Weights of a small image VAE: encoder layers 6, trained on short English words printed on busy colour backdrops.
Rows from block 2 of the encoder, named by matrix and row number. Rows with one number belong to one neuron. Each number is 128 + 32 x the weight over its row's rms, rounded and kept within 0 to 255. All counts start at 0. Numbers have three digits each. After the name is the row's rms in percent of the matrix's.
# fc1: MLP up (encoder.blocks.2.mlp.fc1.weight, 2048x512), inputs 342-511
# fc2: MLP down (encoder.blocks.2.mlp.fc2.weight, 512x2048, transposed), outputs 342-511
fc1.1188 098:144117142025118146128128122128003128158128128192052127129091000128128131128128125129039128140128177128128126128128124128128128129128128098112128131247086128131135128123104177128065129128137128015115100097118138128128128128072140128128128127124128128021086124128139128128128128126128128161128120128084128128126128122128116128101103124144128100128128103128128128128087131128053128128054176227128128128115170226128128057130128127128128128130108128112000121131173159130128100128073128128111128128114128128104128128
fc2.1188 087:115127128125143187128128135127128083128128157039128128122131053128127128126128095128125135129067154128128128128124123116124134128128120149121128127000128126105129128128123129128120128128132128124153123128051092077102128128128181130128128128123128129150098128143128128128144126075128129128121153121137128119137128143129128112081128128131128112128158128125129128123128103112128130130130082124068128125113122128127128128128128121106128098120128128128138042119135137123128126128125137128149128128090138110180128128
fc1.1189 100:128136128123129125105132137118128045126097132118128112079094131131126131119128115101131129140127132123103152113128131125128131128128131094140116129126124117137128101122131187135159137125051128128066118000076154128124128134141117131127133127201100132166075097029094128154139129142128158104130054101111116128181127134147121114006128128239110155133131157110131136118128128128091133107129072127154128127148120106076100129128156131126130156207131126128137055111122125010129159098167131130127167116119148128103132128
fc2.1189 073:199145115128128119128129127128030096128126128135130126101052162128128144135126140125125140128132128126133128128100128132092132128128128164109128190158128128125127130132175153126088127125075130128152097121096137136144128100137143119126140167080132128089145126127130127126129122150128128128126126233190125128162128103128113129128129131131130141130121177051121128125128127128128086128126089128115129118141143125130127128114159131109130164130129126128146172128129129255128130142125130127145128130049113142067105128
fc1.1190 037:128143054169129149128128127058119102128126093128035128128128128094125128135128050104126127128127128069037000128125097128128123128119128130121102112128128128128121128128128055174084126116137128120126128128179129126128120128131128128156111129133067120128128099128036128128128136152131184154037127126195088132125128128131223128100133124124128130131128152126128141128133128000127000089131121128127066208044137118128128129128067034128102070168160128128141129131128128127129134128124122109125128129128201105152128105
fc2.1190 075:129119238128118086130128128132130169131128128172165128128128178129126128129158129128142128129190124123128144106084255117179128130130128111105129128157128148255125128141131143128127109127214129128100128144167129117123105126141134129137130084128134127125129128136126096112128126124125130114130160122069128126150113125129079129126128128151128107128131128128128097126128128128229163128128223143169128124160169116125122128130236128134128174130189128124128128126146095119127128128123131125163112128160182152108128128
fc1.1191 064:169153126165105084128131128076155130121128119128109127139139128125128128127126127128071128128127128125086066127128122127128119093094128107116119074130128126129128099173125118126101123196207127130038245158128128128133124098055124125127129125091185128028255127127130128129160128091132230127114127128117128129164128127128126128140138122123081124128127129128128138121142128128107130121128123112128134131091127156118116128147129089129128129127120129127127111129122128119124129128128129124128128128125093093130127128
fc2.1191 064:142128128155128145129136131133160161140121127130156121129128187128123127113169131128145128125167116123150128128125161105212126165128128079149128128131128145243128135127115103123174062132104135129128130126206158130144128128128132128128123128156128131160188122066128090127131129193128129128108123130020119129128127123128066132156128120136137125135127130187128127129128154128171158222132132132148131129133140128128126129127215135150140128144153120131123214128151192000128124126131127126131127133126140125061148128
fc1.1192 216:141128119130128138128123124057142130127133136125093123132128121126083127122138068161128000128159000033130000132136128137154142120128111141077154128222128127128103126082139120110123147145192132137148126116237000130130119161115092131128092082091075155128112127127132193148128129126133124132128093249138128111110185127127150127161136118128124192128158158138156127128149151046130131128146207144140128129086130144119120131122132136128128162183222127091119128132113129127167133128160132129125092135144155130123076000
fc2.1192 229:000107106102117110128121099128175102145130123100054130129111050128139126121113109222066137127118134161126058127140121123114125046128171125122104136066146122129128126131130113244129096114075126130136122098111104140081128180133086105117132112086139013095094129128126167071150096111128128118138123000129130103099129127137159132099241139128126091126102139128127129095133118167128144080112127129119127097128128142128129127119107128128126162130130135080134086122162128128079121120126149172128128122129127082167100142
fc1.1193 041:123155129152130203128128126131057138128128067152128128118125134134129128133127137128111128128121136128051127122120073119127128125128128088060005133128128128125128128128128099139151122114182128130129142108129231124125128128130136128127128072125128124133119128130112128075111129128128176147095128126255115128000128128117143135081138128128128141071128120134128129128128077126120115096128127148127130128016231130128086124039109129128128112137170128122127130129163127129127089131206128128129134126128170122066128095
fc2.1193 069:255126172155117128129128129129128126135127126150206128123128119130119126128128134128150135129158128124129142110079128108166120143130128111128129132164128129191121128128128105126120095124145129128103128192248149097160130127135128129131126124000128128128128127128126128118128128159130130123128096132044127128128117119125099139124128127150128122128128136119128112128128133128128142128126197128129128000142128127126128128130187133146128160124202128128128181127165127103128127128128128105189127129126124131255130128
fc1.1194 136:162140122121122130120104127132120151128112128128254073126000130128127110131115129117128130128100254099126054110127128111128112128128116128128128083128121128128128085145105127161255094129127076129127102128111149128128128139064127124128126140188141128117165128125166069131127109116103050120128128135123122128148032105106107101119145125097114116118128128142133079154108101126118125219130128123125127128161142122116118128128128118131046128128128129128132212128120015158129132117131125103129129118080148204152109124
fc2.1194 122:115142125091129136170127128126128094128128130132067129128128067214129057125128182130127153000113129142126126168129045147121119113188130131119086152081128128059146127134121102129128125123058123128147129128108128164130175128130093128112126167129128111128120128043128128126124126113185173128157050115128129128063193132128205157135129128126127123127111129128126137126128128130000125021128128136106095001128086128128132128128104128128127114127108129128128096128112166129124132089126132141128128127128072113148098131
fc1.1195 099:127159124109127013095095119128117020205123095129130062109128139105133128128128082089134177135097128126117131120128130127128112127121129129142127112126080097129128067130100128135128113126082125099094128133096157129120111126089128128145140128142123126130070094071054128126128035116129163128128069021080095064204126120133125088058103128184030143130107136128081133103114106126131128124127115128130085128171128099128068128128128121156128128129128141126136038128128176053129165084112089091138169127128128114128128084
fc2.1195 063:070128101131128127128125130126052065119131127058129131127096137128134127158131101128088133162067125134126128128128131152054128105128128157122129133145128112134128125143135133132128126128126125128171128129000173000102128131128150128100137130140128128108127131157128166128140128081128128128122125255215131128146129133128127119099126120077126160125153128110103127085128100128128115099124058116128126255131128113128130137128162097085125129128092130133191132128115161168128132160169128127120127125116098124105102127
fc1.1196 053:127162096157163093128063116128131061128128110097130103141122127128128128127128130126128128128127128128042090107125099115128128125116128126019131125128128128128127122128128107128124127129017128076128191133165129128120128128132126128124131109128000128169152128128113111126232133181128157141108127128036094128128128128128188130079107128126128152067128173126128136125147110128138106128128101089126128128107094113128128121221128120128119127162137128128122231127156128126126140128139128125128128128128119128128122128
fc2.1196 083:202128134128103091128129123128111129129127123168141127128128255128128128127137144128137136128128128126130129126085164115171113131128128129097147175214128128206093129128139133127127108128186129128094128171132128148157128126144135128154128123055138128128175127128127093115129128159128128125128131139073127128143128101128043137128132128147129185129084126141102126128128128128185139156127195128166129255147135124128127128128180128133129156086189127128128140128131128094128141128128128126147128129129126141022130128
fc1.1197 108:131130103128152162128128134117109135128092127128113105132132110127128141120128161141083128132112131128086128126129127078141128076154128117203110128128059128151128109128116131128128128146094125155128146128070183128128097130128118126186137125127089128128057125126110128168164139120147182106128121119000126128151108127129127126128146119174109255151128142153140128110164093125099160080128025078129126128136032129097128102083179038128128130101115129129184120128165106105128106127160128125194153128128133066000118127
fc2.1197 078:255143123132128131125135128128064132130123180135128121086064152126128134133128160128123128128130128126142127128132168122138133035126128128053127128168128128182129137130130125097128152127083131128129130120201144143212127128128128127128089128005128128128128124128129130142128128157127125156135123128084120128126128130144062114140128151129138169137126234128115128129128106128129142144140119128128132255123128130129128128123164131121136128077131122141121150128107187181128124130129128131119128136130129128005128128
fc1.1198 058:128192066160130121122119127128136167128127041092133128136110128106126128128124094089124128127124128099072081127079125064128128131113128156123114119128128132126123128128127096132128125132067127088102210130173128128128107100127128129129105110129098128128142109128095088072128127132128134154087125122093105128128128120128255128117085115054128126129124145124128089114148100113134105086132094068106103150168128106128121131173128110128088109184176128129095240133124126118132189128091108117140128129126122131128128120
fc2.1198 096:159128160124107092130129135128128178129127123168129128128130255131126128128134153125154145130166127125128139047121173122185119157131129085094166135198126146195083128125132152127128044128188129127095129165127155125127131126147123129137125128093127128130132127126096100125124128147131129127128127128151127128121118118124029135125128128153128121129082114150108121148128126130208159130126255130182129212135180127125124131124252144134128146107192128128128153125138082123128131128128128123135128129146127155034153131
fc1.1199 146:000128139128120076128128126128127117128115142129135125127128014128114128149128124129123000136130083091128126128126102126128121128128128120125128074222128128128128128128127128235128128125184128121131093106129106128128128128128128115179137105144129116126129128128128128126181100128126128128119127255129128112129128128128122103127095128128128102127128127131128120128112128056128063136127128143127128114197128126128128128128128128128128124126127128106098127118128128104127118128127074128035116080128128126168128108
fc2.1199 146:037129130127141145128106128128096125111145102113012146127124025128128129125124128117128128128127129181108139116128127128128132128128130088176128125034128128128123108129128119224084111119146119127140128112055106129118133122144134128080130128171128111128129143128127171111128103073128128141128117000167145102102128080126135102117127123135109063110132128088145106100128121128115127102110119129159125048129125107117131128128090128183108123124126148128145101099129128175098130129117156129133135111133128128121121128
fc1.1200 086:128115168067164112113126127153127068167126128157119127122129128157217089128127128133138131057057128079052126125085108130128121132115120122032128130127128079129139106245130156133121108053120128105118131184128211128055137099093128119123129154108128122117128126063125128066128151128122204122128117168129068116163161128126132184126130136188128007128088126115032219071130103132127128158097159180121154127098108124126080089175110177155126080078131140128046131072164182137044134128128115128104184093063071122128108174
fc2.1200 096:128127093127113125114127129129129140131130128171193129128128124078108138106127095136133111101127137129128130134109123100128128170082110123128125126114129116115128128109131128165115128156126128128128128134250124118086095154115132118150128128128124163128128132255156101155128152140074128126124164130121129143182128146128128091146128128101118147126125127126129128128133142114247134128067119119109124115166129128147128123127128129123128133181124128128128037139195109098158117127145112128162135127048163132067147094
fc1.1201 101:128163098162138000129128128077173140125133124112152126139129158128125128145128133124115128126128128128115128128139122130128128127128080126148127124127128128132129113128085126128210118130147128114071137122129109114153128124105123128128144151150103138141251157128066128124207127134131128083122129127125115129230128127128128128131128128091128131111128153129128121127128119128089090128114034062184128128000000124124101127197145060127128126126147128126140126093131128128117134125129116128155128126128126128019127132
fc2.1201 078:237133127123099129128128130128074135140128128179123127110128130128128139128129162105142163158162127128128138131128128099179102120128128136089128164162127127171128128130126128127128117128119128125103129159104149159184128104128148128149141128159122129142255128128142118055126127163133128127121129130125127127113128128128089143131125128126128185129116128180127127174116164128129125129156188129134128189149125130128128129128122124133128156064126128137124255128127136128128133143128129127124110129132129202000142126
fc1.1202 082:058138127190128128128110128164128137126084126049129117094147025119128134129118128125107153132143128235092181125119125083067121128124128055128128189130128136085116122128122128128129126131076128077128255055128069088183122129128132128128127136255136115128121119128129128142158132131133189128127141129089125128128128128116124144128093122149122135119104142151136127134128112123069128000151056123142102125160140140128090128097215124129112203128100136207116126096136078118118128128127128124151181129127126095123128152
fc2.1202 087:255168088117119128128131105116036109131124188128129121076088193128129125108121142129152129125128116126151127107125138118128111128127128084124121168125122128126128136134128124078125126128119130130128128089050166129169127128169129127132129127090145128128196125126097128112128128154128128128220126128028123128131128118128042140128155150134136157135128129124094138128128128128128128150130138128106131255142130129128127129127129204128136156130139121105121169128102208174128139128127128127159116133127118126129127144
fc1.1203 062:179134108134132196128126128137019142128127125160107125118198142128129128118128159129128127128128113128066128124129126128128128128128128126128131108128128127113129127131128128128106098131198128139149127145140016128172128130076128128149131096130141099128091124128128128132038128039128227129128128124117089126128128122124127128151134125131127208128124105179146172128123130128118128115128140147138125129121206166128069127000153120128126128127184128130130064129127124146128054131138128128128128131128112075127122129
fc2.1203 072:204129128180113128128134128128180129141121126167217118129104253128128131129140139137128121124153130117137127128175130111128126120128128092169126115128130127165128135139128116122158127121070130134126131133255168075148128128127081128128145114128131128128117124123129127109128128150128128118136081128000123128180128141143128129134130128145137129135129119165127123118128140128129165134128129128137131149132134133128126129122128129141135195110144121128127187136138126097128122128136128126155128134138128133231128129
fc1.1204 099:128136127128128149128136128128134141100138130130150165128138125128128105128166128127133168109128129128162128128126128138128128145128121103128132127078128126127133176128129141128054128129128133123128042195150120176120128165128126128128128127125126149146128127158144128128125129125058107183128147128139160138144182128195087128126126166167152079128127092128128128128123129128119128123128124123121134127123165126128137109114134127024128127119140089152120096125114212143128117128115128128127113133128087216128149182
fc2.1204 128:255128128121125126128128128125128142128128124123128128128128128128128128125147128128128128173149128127128128092106155128145132128112128100068128128161128128218128128128128128127142093128180129128119121128149156031126080194130132101132128128111128128128139128165127152128128128134106128122128202128000127128128124128133034119128128129128128126128128128128107128128128125128220154153142177129130128179128183128139127128088155140128128141128148128128123127128128100100128105128128128128128128128128129128128131128
fc1.1205 090:128128128127126128128128128129106122128120144151128128130174128136128128128128128128130128254127079128128128128086128128128128128128128048128128140128128128129130128130128129128000125128151128127128066105128128129128128128111128128128128133128128128128128128128160127126120128128043176128128131128128128128128217139128098129128127214162128114128128122116127170128127128128125128096125132182127127128159128130128128127128128126128128127117137128126128013127125255128128077128081128128128129128128117097127128128
fc2.1205 139:135128127111128129101129128133128128111127130126201127129046120086127163128168095127128117159128128127129136129113193128126176128083128128133107127128128128255140129128128168127128136128204129128128125128129118002034027126128148119128128143128139128128129128227128147128129128119049059114128240128025127128154128138139096102129128139131129132129135128128129137128129128128232128128132128125128129201201131128156128128128126128100129131128122127129191138128128128116128128128158128156128075129136179129131128123
fc1.1206 125:128112219128127061128128130143128081170145128180026128128128176185128151131128137128155255157124192128128129133128127128128128127128128131150154128111129128146134128065129159137110128145123128139129128142107226178116144128128136128128128144128126136130133130129127167124147142115116145139127132000079128210157128129128074137128128129180128096122128120144128160127128146167131158128128162143157131128136183173128128128128152128128128128133119128116127000135134138128128127128116171128128128128128110076160128109
fc2.1206 106:139126124130143140128128169128128033128128130103128128129128134128128127128128103128126182129088182128129128128138094128082128131128117155128128143134128128053128128127128126128128128129128128128165128128060114070096128129119131128128128159128127146128128128154126168134128134103128129128128131255145128134162128137128166124077127127035128105128147127092128128100128120118128097101127087123106128090128099127128128128128108130097128123144131128144135063133130146128140128128142122128145128128111145106201125103
fc1.1207 092:131128126169130243139145123127128158119128127126148134125164128127146181107128170128128128128166128135126043127105128112128136106125128001128128118125125161104128127128150128127073128148127085182053174173128115157133126128141126126127046033128128122128128126211128155196138149122158234128128130134164127128139123153119118154107136125138127127128125131130178135129200126128099176062128091123130126128131231128128128140033134106129128206142110130158132092128128106128128062152125128126128133128126128079115128128
fc2.1207 075:255130128099121129124142100128151121131112207129131103030113164124115131129140128128125128086129129123161124138126174127126139128123129129130124129134129125126152150129128128080141161127109133128127098127255151128192123126128117126134096131129151123129214113128096126154129128166126126127152134118000113128160128160136055130128128168128148228148128127128119131130127129129129140164162129128106139133128165129153126128126104141123150128134124111116123207128043232119128101130130128128130131143111128125139124138
fc1.1208 033:124128128133157248128128129153048094128128128159068128100127137135129128152128128129129128128120128128025132128127112128084117128128128048090127127128128128128135128128128120134128122138128128129239128127132139128125128129134163128132152129121128112130116121128128128116127135130126255136069127127129081130128128128127131139131129128130128164126128113151127225127113128128118114129125144255119129128052160140128083124046128128128128124133251128125128097129137128131127099133151132128117129127128030117126128123
fc2.1208 059:225126128164112126129129130132128153133127120141162126123128169129128127128124128128146129128128130124130144122095142118132123130129127090156128111128128133165125129127128123126125127128187129128124128128196128074126129128130127128132149128097129135128128127128128126122128128128129130128093128147081127128205127099128103130128131128130129105129132134121128124128128133127131128128128149128129128089137128127127127128129126133135129148129188127128128208128166128120128126128128128126198128129128130162255129128
fc1.1209 075:128128127128151128128128122155128113128128128168128127127190129128171128128128128125131182109083128114085128124095129239125123129103128128134155128128127126128132127177125142128000108128128096128128086128128128124085127128128107122128127158129121125130128126125129125128124135117104242130128124120076123128162216128128113129108128174161127036128112128128117196128135123128072128084125148202095128128164121120125127128126142122130126128098131139128129060127128255131125128128076128109127131128123114072128128143
fc2.1209 111:168142123113128128127129128141128130128127158132249127130105136118121137093127097128126128128128134128129128077105180129124144128103128128110097159155129128192135130128128185157126132119167129125115115128088128007026046135157156078137128155140128128116143127202129126127132127131076098126127249149029127128181128142128106105127128179126130096129131163128128128125151109128195128154124127108123130152154145128161128128128145128128129148127130127129128155128128134123127127131159128135183132129139215129127123128
fc1.1210 143:143124133038125032111128122176123127128121117123171125107047128106098124126128108131128180127125187070123092156127145127138117127130086127120113160126123129118149103127120134132255128106100123128175092124138128129112130129086183127121156170144128128100146128128128107118128121120099095162128129128119080087132124128118121099128094131128128140093131132122129096131053127151102095232126122131115158125065126127126061087104128117127091116119129128102050185113129119132117128128128119128130128078110126192127128128
fc2.1210 117:168128131091131146130105129103113123127147128128062155041133191135132128128131255109145130153162137128095146128128022135128119122140118139088178116128117131180078091128123106129130128128159127128135125139255226137201152092130111160127133110130098136130142148094126147127120128135146157128124051186131143131064133114115070128127127127129093140103126097123119128137112128119090122128130145130151096126118117127122128133140128129137095128120128152128132128130111070149131150136104128117117114103099085160094139125
fc1.1211 078:101126125154127128129165114116130142120133093097026128185125134128126131134128129133124127128126132129109073129124072131128128128093144146043097128125144126128082128124132104129101125137119128128135152084132255118057099132129117132118114110125127130080228130133139128122109190205128255168077128111158128147007128130128140172132161128127127159092134133119129207130131131128138123129132001131101128127000091131129127128172081147128128103166105128126166131128140124125128128134142134128128125129128132128104129120
fc2.1211 063:247112129128128128128129128144129090129127130086136127128106254128101128129154128128133185128111128126130129128058255124117152129128127170198128110128128128126128129128129108127127128128069129128126128180127128112127128127138172128179128130082129128127107127128128080126128128128128128133128146201050127128137128120127130128108130134130129130129129130123128128127116124124128111169133131132136128000130128114128128128136125095142129117128154127125128128128155151118128152128128128128135128129127166128247128128
fc1.1212 154:128128122100101061122125094136128154129118125128255116121000105128127116134122128128117220132096255103127125119127142121128114128128124126126128223129122128128128125129089129124255111110128074130144172128193109128128128127055160128113126134179128129123128129123136120110124113126100093132128105128125122128129000120081091095134122129128104140076128143128128098126086121112090096191131075131128143128087096129126112128125128129130120118115108132118108170119144041124085135121128128126153134108098133202013113126
fc2.1212 102:002128128120131142128127128127127112127129129128000130127148120156132112135123168128128144132111142129121128154147027137128126128148128169096128123047127128047128125128102122129129126121100127117151128127127122127129204129166128128138082127128118127128128129113128128126116128130165200176128084121185129128059170131112186128128128128127126157127126129170127129128117128128027128096128128128093128000139076128109128127156053128128126117107129130127127128118117128150128201128093128128070128127128073120128125132
fc1.1213 063:128132117122131119128128125128133129126119130131054128128255127079182128101128131117125127127127043125071128122054128128128128128128128068150104050127113128119131128128128133165000128132114128123128166129124119130127128130129128128128128075192129124127118085128130128149128125103128216130128128127131128128173220128128128124040128127128128031128119101129128126128124108128126095000108100063121128130240153062128128093118132077128128128127130128128130126128116150132125131128060128121128146128128121053199128128
fc2.1213 093:255128128099125128128128128128107119129128126128131127129128135128128128105154128128128120146128110127130128036110190127129128128128128108103128150206128128255128129128129128128201128128134128128128123128127131064098063128128132048128132142131128129128175128128109190128144128128118087122128146133023128128149128128129042118085127147128129089129131133128128128128132091128203128133128159126128128186135170128147128128102184139128129147128132127129128128128128128074128128128132128138147129129161150128115128127
fc1.1214 097:128128130136145000129129098135187124122133134131138128161128171124123128117129097128130128128150117129091064125110135128129128131128125104163192139119108133058110125128116103126127128126128128106068125142147000129126120128080052128128080166216102136128174157129128128059132143128128137129128128128129104148132128129071119123226035202123127124098131137128128175128128097127129128128131128128135128128065076133143096152128129205128128114122128128127132195133122128151123128128032134128128157096128126135112129128
fc2.1214 086:172123129127095064124128130127130128128128128131112128081128255128128154070132127128127131127127128127128128126157128124128128172128130154116128107132094125127125128124094122126127102128098128132127132106115181119105129129128119117129127112255128128160255128128128160122138142143128128140127121130177128147058135151155130134125131184126128169128113126245093127130127182131130129128136119156094128145158093135133127118154128124096128133181124128123126183129166130008138128128127100124064116128127093112130126140
fc1.1215 071:128128127126146128129128115128129109126128132131111128128255128128236133128128128125129127125124117059066108120072124128128109128110128052062128127128128128128129128161128132142000121131127128125127119128128091128110128130128101118128127131130128124128128113127130128128128128113128255131128128128128121129139225128129104128103126159209128004128104078128110154128126084128107128063071122125128128128241128130128128128125131110128128128128132128127129105127117191128090128128090128119124133127126124066155128118
fc2.1215 093:246128124116117128127128128133128127128128128128142127128114135116124128110166119128128124128128128128130129063102203128128150128108128118127122128155128128238133129112128145128146128128141128127127128128132121035051043128128139044128137142131143129128171128138127208126130128128084065128127174131006128128165128137138091097103128165115129130129131134128128128128142118127231128154128162126128129209166160128163128128128154128128129162128127127129137128128128126078128128128164128176150129129158159128127128128
fc1.1216 078:128128188064124065098125128127128000128128128151123128052128128129143129133112126106132135084046118101081129128087073146128128128128128129036125128128128091115134123143128166136124117095128128127153128145129152128048128097166130128137128188160115124168129128104128128129151129168128251103109130129132090128174178128128129142127128135176129049074104128128037223045132102128069085169114183164127230128096128131117114073184101137128112098128129128126026129111129138148101132128129128128123134093106083124136109128
fc2.1216 088:154127123189127126128127127130128127130129128129160129128136127116125133115127048130129128128125128128128128130119128107150127151114126133128123151051128128111128127128128117214052110152126128128128128178255142070121107148110177128128183128128128130128194129211193109126137128141091128128126173130151129128149128117128176116128119128130127136127128128128175107124128159127156117128027102120095127096151127128128128128128128111128127129131140128128129077128175128126128134157128128127167128127048244128130128097
fc1.1217 071:128147125136063183127066129135133111111153123132132127136128127127128136127122197112125128126128127128120089127125127112128127105127128129050106091130128128122130127128129117127042124157190111119053243193128088126128128129128128128126129064153231128024098123128187128131251128118128175142127142127255128128153128126128147128128128119108127131129105122093129131125125124129128127126126134088126128157255255120128121127142132090128128133171130128128082122115119128121128128128128128127111128128125076133255127127
fc2.1217 078:191129128128125143128132128128128190131125128144145124128131124128123127104206128128130128166182128123132122073090156119128128175128128058141128143194127160223128132128114125116134064136128131130136128127158184129149128129127133128115125128130125128141128124126108138122174129128128129102128126129059125129127128117128012134121133128134131078132086107128117129134128133128190170134134167133138130255133205128128126129107164192129132138148248124124126191128137144073128127126118126128138127132141135125016144134
fc1.1218 051:128128108128161127128120128129162096128124126134091072131128128128255129106128127126131128207101128054128142128126128128128128128117128129141103130128128128128128052128128124143000128128054128108119207155132138119122114128128128128127128128089127128127128112128129128128097135127127201134128128128000128128128128128131211134132128128118084128140128160121123156062140121093128123085128086134128124128132121117128128128234128128128103126127163128128166128127161255128127166128123128122125158128128116106182128128
fc2.1218 106:174128128128110119128129128128119146128127121128147127128128201128128128114167091128128128128128119127129130026115193121137129133128128097128142128177128128212119129128128162127129099128157129128116117128116133118082128162138128100128128128129128128128131127128108128122128128128125128128128128128116127128131107128128025126041128128128129124129128128128106128128128121128255131132131215129154129176133194128128127128128183162128129139128169127128128124128129050090128128128128128128133128129128131128030186128
fc1.1219 053:127144130218128000129128113128067142128130120108128127134151135123128128178127131099112103130125114129094124125151096128128111121126079000135115128128128128128128109128125087128154106117124128102128136083132130106158125128081139124126128138161134128134155131102059128083135133159129188064051075128077119119125128128120130139139128128128128199119127177151128131127129123128126118124081000127180122128130020140128106126128128089128128116141137128126244128130129128132118128130133101085121129063128125098017119115
fc2.1219 043:255128123139130134128130136130128098134126119128134125131128226128128157128125154116141129199137123124132163117125201108135123129128128128128128163128128128144128131128129112125124153108130130128119130132038103010158128121157134128158167130134148129130255125140128128042128127117128128130132128134151125127160128145128130143128128128137131236131154128128128123126128117128146124114150134115128130135217128127128127128128021130135131128109133125136128158126147146128127128145144132122155128132180159135185128128
fc1.1220 114:071118153038125128091128123133162048151128134128130122128010135131165016124123128135159170103084155101074114132080139106128108137132120112086097131122129133131129115131107128132186139071010125096141082153139120128093132137133156128128127167157128126076102141087148114095146141151055128183128133134137101144140125134112128131125130135128110119079132133113100128121070128127141073255128132138100191128129118113122101112170097164128122080127120128123110147111130128125101147124117133130099126085067056249154118126
fc2.1220 146:128107157163138118130100125122148171128153123145139161114205176134135124128121147129149139133120136128077144123072075074142100235133127141127157119110093160111071082115131216131092106153228128159117118184150093137128162128134127145169128103098139139130126158155111116135124145130148156160109126128234156142128122127123097136128131112137085124094125084126174122130127165128151128128088145128119092082127107128119128128134123128129086110127145163101089056137179038135141153160075114028122112098052127173112177130
fc1.1221 067:127156129114128128126137128125178128128135128145128128119118162127129128099126186112123130128123129128084101124088180084140128097128103128117099057128127127128136128148128125125132126129121127138050165198133117128128128128134127128127096009129160128048062128127148127149127121127128128157128128128229105106139128128122128127128161128104128139128122128107128129135141127132125136128117096027071147130129255084128078127101082108128128128121135128129078170128121128125128128127127121128126172118116061129122127128
fc2.1221 090:255128165139117127132128115112128212131128120176128128128133255133128124127149157130145141146156129126128125068124115100187090133134128056091161128227126156167091128126136114127129108135131128139129131197255244136190137129119122130128124118119128128133159128116124102128129135181139134130120089143142128137084128119128056150135129127157128126128058110147108121151128166128132165159121226129145128115127187128122127130097189159128128128130184128128122177130142107094131128124124119090130126128125139139101142143
fc1.1222 054:127128122164145194128128128134110099128128126130132128127255131125129130122128194127121123125157124128083128128123138128129128128128129073119148043128128127095125125128129080130058127130198128128143126127158000135171128130131133128153144051105181119128063128127128128132136127115128231130130129126202106108159128125115128127128125121128089188128128096174138158133119118123123125128125147123138126133255179128136092148000153082128128128100139128128134022129118127139128088129133128128128128128128078051126128128
fc2.1222 075:166142137170095125129129125128129126142127124162152124133126143128128125128173128134130104124131138117130124118134187104128126123128129052131126132162128132204128131136129124126184125130089130132128135126183138103087128135124121127123145123124131127128128125125112134104131128128128129103126113133033125128164128182141099128139131127130129129130128129130128126121129143128130135128123171128147132255140129131128117129125128127132129152130157128125128255129109135115128128125153128128147112128226182132147127128
fc1.1223 088:163138053178130128128108124079131120126128127111125128164198127114128128112128118119084124129155127118090095128128128128132128115119128029094129116128116128128101128128128105127057128128136121118000169128128119130141095128082107128128127000169128128128000108128128128128176128128132171128128127121251114128134127120128126127048128133127128144143104130120130119147161094128131133044124087096154121162130116106128128128097152096128128128165131127128137075131097125098128128128055130123130128166128142062025128126
fc2.1223 090:121130159147115085128142128128106129131113139143148117129128200126155128102192128128127123117138128122154133126124253117151131140125128128095118152240129126255130147128130133123190125131049135130128128152100144206128110128125128124124127132000131130149133119121103128128154130119126128113132125129127118130127128126158065134128128179126146128146061138133086128128126141128155162139128150133128132156161133130131124128127194120122147157115127113137128200130096131052129122119131126129105122143181127116097132128
fc1.1224 125:128131128170079168128130130130113140115128128102122128132172123118116128143128128107127042127139099139085132130080123097133128128074128124162128104130131128122108128128136117128128127131130127134100175125076095131203102124126140129127151128101195116125128124128146128130120129093157169110120099128128128128157125128137125128158133112052128073140128086128194127128132116128128130068133101109137097158179132139128122139128158126129128135129141127130145122128097124100128128128108130128072170134144111061148131128
fc2.1224 087:177129116128134165128143129128127119127108128128127106132034124128135127128116126128127127138206057124153113118137162120125127143128132057158126130176095128130132151128097128124156116128140132128152132100091116141153126138128127128083126128132119128143121108127054132125078128136125128128139126127076108125105128097055042129128128033124147000148130128129120128134128106139153128127130132130158164191128159128128126128128180136138147113179160112121177160102128246129125128128125128137128139145154128097149113143
fc1.1225 050:127151080147128000128128127129167170128128055130132128128113166125127128114127112124128128128120129128067052128041082090128128129111128255123110125128128136116096128128128098128128123107123128122107168123235128115128109128128128131128070108130119130127178128128114126089128132131128162130086127128149120129121128128128184132129129128071128045060128144131128140122181124122128105119133122133129120128011139128128128131199121139128107122225150128128103255128185127121129158128111126128149128128123119128194128122
fc2.1225 090:188128164127108066130129130124128163130127128160158127126143245131128127125128134128163166129132133124128128079128151122158118158132129116108173151176126156154095128126128123126127044128163129128091128211173157127125131128130125129155103128128127128128165127127125096104118128158131130117128128128148127128111116110124061145118130128150128127129071106159128123158128163129174170130110237130136130034148172128125126130118245145147128175126193128123123150126151110100128142126128123084195127129128126148086157130
fc1.1226 084:128128136128126129132128120128115120128127169147128128176211128155128136128128128128129126154144056128118128128118128142128128128115128024126128129128128128145128128130136128128000126127191128128128053122128129128114128128119128128128128128128128128128118128128178128128127132128055224128128138129128128132128254138128110169119128194169128111128128128088127201133145128128128128128088151201128128128171127134130128128127128127128128128126135128126128062128126255128128068128097128128125129124128117055128128128
fc2.1226 123:128129137128128128109128129133128146124128127125225128134046090098121154129159106126128114128131128127128145130100201148116182132084128128140077127118128128255144129128142170134128144125132128127128122128124126031064033126128136117128130141128145128128130128213140125136146128093050070108126212128068128128170128131141130094149127139128129135129133128119137135128136128128190128128128124121127129255207128128153128128128126124119129131126107128134178131128128123108128128128155128166149103129145228130131127117
fc1.1227 046:128156123184145116128128125142133108128128119133132128142189129126127129127128088120130124128127128128077128128129128128113128128127128006183133127128128128090128128128128000127124125128128128127180128128132000128149121128132124121130130129147092108143105125128127128130163137127130210130108127128000118121135128128128128130140127116128128255129127159142128138125128116128128127128128103098174124128255046149128106128074141037128128128135185128128255075127039128129128128129126129128122128130128125038127128128
fc2.1227 061:230129135146128127128130128130133133137126110152154126134128127128128126127126144133134127155137129119131128056128255100136119128128128088128128135169128128188128130128136141119127155130128129140126132130117128001127128128128123128130151124128153128133233126128128133107128130127128129131135126154165126130165128130128121139128135133131129186130128130128128119122128127128129127128125221127134128255154128129128125128126135130134130153134137126123128167130154130128129128125139125122228128130213108133148128128